From a checkpoint of a small image VAE.
Training: soap at rate 0.0028, 6900 steps.
Rows from block 11 of the encoder of a small image VAE, named by matrix and row number. Rows with one number belong to one neuron. Each number is 500 + 50 x the weight over its row's rms, rounded and kept within 0 to 999. All counts start at 0. Numbers have three digits each.
After each neuron's rows are labels from the 100 images, of 14848, where the neuron reaches its highest value: "responds to" is what is common among them; "patch colour" is the nearest of a few named colours to the mean colour under the peak. Only what is clearly more common there than usual is listed. The data: simulated stained blood smears. In brackets: how many of the 100.
# fc1: MLP up (encoder.blocks.11.mlp.fc1.weight, 256x128), inputs 96-127
# fc2: MLP down (encoder.blocks.11.mlp.fc2.weight, 128x256, transposed), outputs 96-127

fc1.182:514486544418563445453421398410489525481427410472559525594498584525481445506455393519551500533515
fc2.182:458510522529444413494402509528532540533473538450496426485545550544556571530544503458511494460470
responds to: crescents (44)
patch colour: pink (96)

fc1.144:471455445544479502454527543450686515485487506485388517479395537385599417603460543527483418525489
fc2.144:490409499491495538512450476538528417554488450429510552464533503436544632560504439568430485473504
responds to: crescents (36); spiky cells (32)
patch colour: pink (98)

fc1.11:554488555453509495585474536472503555578537513557457412481405523440482495520588572579502555506423
fc2.11:484481525589533653434449483530502420513457459448507521486535490574467548488511404439516561466583
responds to: band-shaped nucleus (33)
patch colour: pink (96)

fc1.34:516481521509490478547515505425483530488480462572576498474511668535532484420548521487567488397440
fc2.34:431574476525545528458434587550535476619405481490492553578530414517438469535501436516429444537654
responds to: lobed nucleus (39)
patch colour: grey (27)

fc1.231:540599531547490572577516544434510548504557506390498568514468470420409533553527576605621514507439
fc2.231:500469488524495490362425449535515446442479455513478517426507483551502507479498491456480502505617
responds to: lobed nucleus (42)
patch colour: pink (99)

fc1.64:471476468543403561544461543581407558490526508606591492483427552512556423450529570435483503520456
fc2.64:476451526581404531614517490332416479455454519452505510432505544477569492591483396542452556499444
responds to: platelets (76); crowded (72); kidney-shaped nucleus (37)
patch colour: pink (96)

fc1.37:492454496475424560465593554530486482430455484434537562517520580565501457514538469471579469490462
fc2.37:475483569492475414467538429427439497441499467478546514467432531466526496469566574584554567491415
responds to: crescents (36)
patch colour: pink (96)

fc1.8:483595529414545416560499486533578481519536499499413456522505400489527471619527544520490499585513
fc2.8:516481520536496538419427528544571472438527461448553502424468521487467560504490465417467454487550
responds to: crescents (43)
patch colour: pink (97)

fc1.145:421470495524433506502487491445580501517527566428517577500522550527530533517503525563538426483442
fc2.145:576565455457507382442508546500398468552514531573513407545417553488484540441515474543470461478502
responds to: platelets (81); spiky cells (49)
patch colour: pink (96)

fc1.127:582441479483519519578468452509519561533464440490477571533532517412532508513468445528513439490435
fc2.127:479441422533485472437556448612501531500546455525466492426441492515445434519557372379497537433416
responds to: spiky cells (44)
patch colour: pink (97)

fc1.46:527519443591437515499567465493457415514490430436552566546577505466559582565478619526590543457437
fc2.46:524487503524481545421493527557567488507533470564494593509569434484476448492465541404472474528607
responds to: crowded (65); lobed nucleus (37)
patch colour: pink (99)

fc1.48:461483439429470479566486463450479546476466574449547557484468565453548501539480530496527506525452
fc2.48:533594574544517517413512491554500415446523530538479430586509550518577635481457587488456493377551
responds to: round nucleus (49); kidney-shaped nucleus (34)
patch colour: grey (49)

fc1.197:434547560411525516495530480426501442567394538404513455539498468418444566623521530477504537496528
fc2.197:568502492484495412602451459454504535516506549476462591511524598408484539454493441439524551463460
responds to: dark grains (81)
patch colour: grey (59)

fc1.19:517465554520493455421550537412525463550561494580565462470522553532535500543520573490420490401568
fc2.19:535411491434527543410498424523443465492516415472487436428506555552420499451465476461546562456545
responds to: platelets (85); crowded (72); spiky cells (39)
patch colour: pink (97)

fc1.170:503466543524521507602456494459607485486523547487483450335476548492494523415469495527400493496542
fc2.170:502482518545544452412429483437570430550501465489536505469470494514505404592563547466513514480447
responds to: discs (97)
patch colour: pink (100)

fc1.53:448483494465547449471535421462576519489423514482438547547499502493445532572510508512473496491542
fc2.53:527522545409504535520468502391502485451522478545509560426518492535469431467470465398551444482398
responds to: target cells (33)
patch colour: pink (97)

fc1.35:423455450558470461471574549528424455522471462579523470548565522484515447586432440535461543441412
fc2.35:563518480466457444575520523449444501410600504458483464433504627533559544486494441575517474521448
responds to: platelets (92)
patch colour: white (61)

fc1.87:436476526403510472546419489508475531511383495577522621578532513540517395492491568499480579533574
fc2.87:528511601601502573548557582502497489528563398544566484448459564479445505545502448449479462504582
responds to: crowded (67)
patch colour: pink (100)

fc1.3:431414518421448485511459467509508503501534496423466496579539502592517486445537504565520503502407
fc2.3:380564574575518536473534533466516472511493528473536556412498558451535496522499527390537494550617
responds to: kidney-shaped nucleus (46)
patch colour: pink (99)

fc1.254:472566503464547576486519586457447599404534507485589500580482591531510469514501571484462533417488
fc2.254:533452424646533409506557577547519472547500443564459580470487540484497462445491532521555443533544
responds to: platelets (100)
patch colour: white (58)

fc1.51:536571496483566495521523500403551553512513453472487522482515588477443544545517438504561426450482
fc2.51:494501417460436597504506511499547446383488549483570501536502583519430459540508454532521529452570
responds to: dark grains (74)
patch colour: grey (26)

fc1.38:578537559490496532493607499535537472442486383455521544496406469582483556531508531549443521537483
fc2.38:602489427501534455492472476471519499573564488477480509429614482488497523526448454532583428508561
responds to: round nucleus (56)
patch colour: grey (58)

fc1.16:483559533445543444542481540532499516542499472603448450487509530428505384569572540502463554568548
fc2.16:543451521622490636445491526507501510448516435483550526474505502553462555478449441474450525497562
responds to: platelets (77); crowded (68); kidney-shaped nucleus (42)
patch colour: pink (100)

fc1.214:572505506494510520482575489528480477562483468501582553415481462539428598447520569478510392507581
fc2.214:507431459559518500464541415539509458462504491564472528547477603443488454529553539542499538496469
responds to: band-shaped nucleus (36); lobed nucleus (32)
patch colour: grey (70)

fc1.47:504453464405439560554421483585506499452531482528430496497527480413574423518407487485556564472426
fc2.47:473388542530467538464522506476537486459409508589488569532492494447531432539509431584480496444368
responds to: spiky cells (60)
patch colour: pink (97)

fc1.253:487563547518525506610501461510549501483641495539424522522576498462592473444474428509499437527537
fc2.253:472446441374508587485567586489381484354523427483522495518437530506498486569453506517470538530503
responds to: crescents (78)
patch colour: pink (96)

fc1.122:485466517496555403421539512628470483552526479427532505533529398542630591476449542496517486436528
fc2.122:402557565381549496464577459519482498532471507500482512555558489443515555439522467506593487489450
responds to: platelets (81); two lobes with orange grains (32)
patch colour: grey (34)

fc1.148:473484454522511532544471538576585538516490562524560452417577546505521458470467529510414523508532
fc2.148:580471553489486443499609588577507539539450526554569537531429501498436516528513479570486461529440
responds to: kidney-shaped nucleus (70)
patch colour: purple (100)

fc1.226:496412584490487424543469498462456494553454527444506474489580493591413524435482441502476494614422
fc2.226:510584498543433522461546546438593441484581532561525452475504545481501456529442472420504474415439
responds to: crescents (44); teardrops (42)
patch colour: pink (99)

fc1.164:495545558537515513558499559569474370470510452486445481467485522455530479532494523486465467463478
fc2.164:394439382510487533500420497423564547482506489546482505523508496424556524440487421504513548442494
responds to: target cells (60); discs (38)
patch colour: pink (100)

fc1.106:456441438458475416499523457527533465457506506532474497518495495516568478560465439467350556487517
fc2.106:536532506534523619479564525463529592489555485456501494559511558377515491481544601505552511478454
responds to: spiky cells (43); dark grains (39)
patch colour: grey (38)

fc1.165:546471533598492496542523534496450511573511456506582549428485520481548538528520550516533528476450
fc2.165:518504555504574600439468564550544499514511513477601543553572461518497483448470540519486529472566
responds to: crowded (65)
patch colour: pink (96)

fc1.161:477548510458482474556534546561504460564560559456407561442499477578480526479423529437433490496474
fc2.161:518494556499437443582477489401479460526559543580433457420566488397569561514508509505535451530578
responds to: target cells (78); crowded (65)
patch colour: pink (99)

fc1.50:530438407502496538531441472445507486471393529451506570459471574495561468455538554510479489486488
fc2.50:498483528515477504506516514483559434516586512518571532525613457503479524569565486571481478492499
responds to: lobed nucleus (33)
patch colour: grey (44)

fc1.222:509549526540510542482463453415385457457549363470545513528544445551529526556471471484477442488532
fc2.222:471529506541533578449528468512575548462578536488434473455454485501437504501625464525402481489468
responds to: platelets (76); dark grains (52)
patch colour: grey (43)

fc1.215:550476456458526507480455596478515440477481581452509523524520471566438515483395529450544428580533
fc2.215:384468495600489534591378508554542468415494576515493473508511492523574599508543455475499560521399
responds to: platelets (91); crescents (41)
patch colour: white (57)

fc1.88:525390538495539572536506489569523407522570524585492596471466383496481490488520490400483538509508
fc2.88:434520454512480525425539502477483528509526440598555518570490502518570513596513403482499457514388
responds to: spiky cells (44)
patch colour: grey (26)

fc1.76:547628534456546559506520633447495511509555549498460415506549427448494486487476553447504532539516
fc2.76:350451476497413345474490490501508478506505457519462485502521450620480501401573537470477539575614
responds to: dark grains (70)
patch colour: grey (44)

fc1.94:503490529474456515621446574429431558534474573469582543505463558511416547445565544611560523523447
fc2.94:443524502565538570451456496572472467464504543549488542566578513562525495479448548468498499475559
responds to: kidney-shaped nucleus (56)
patch colour: grey (36)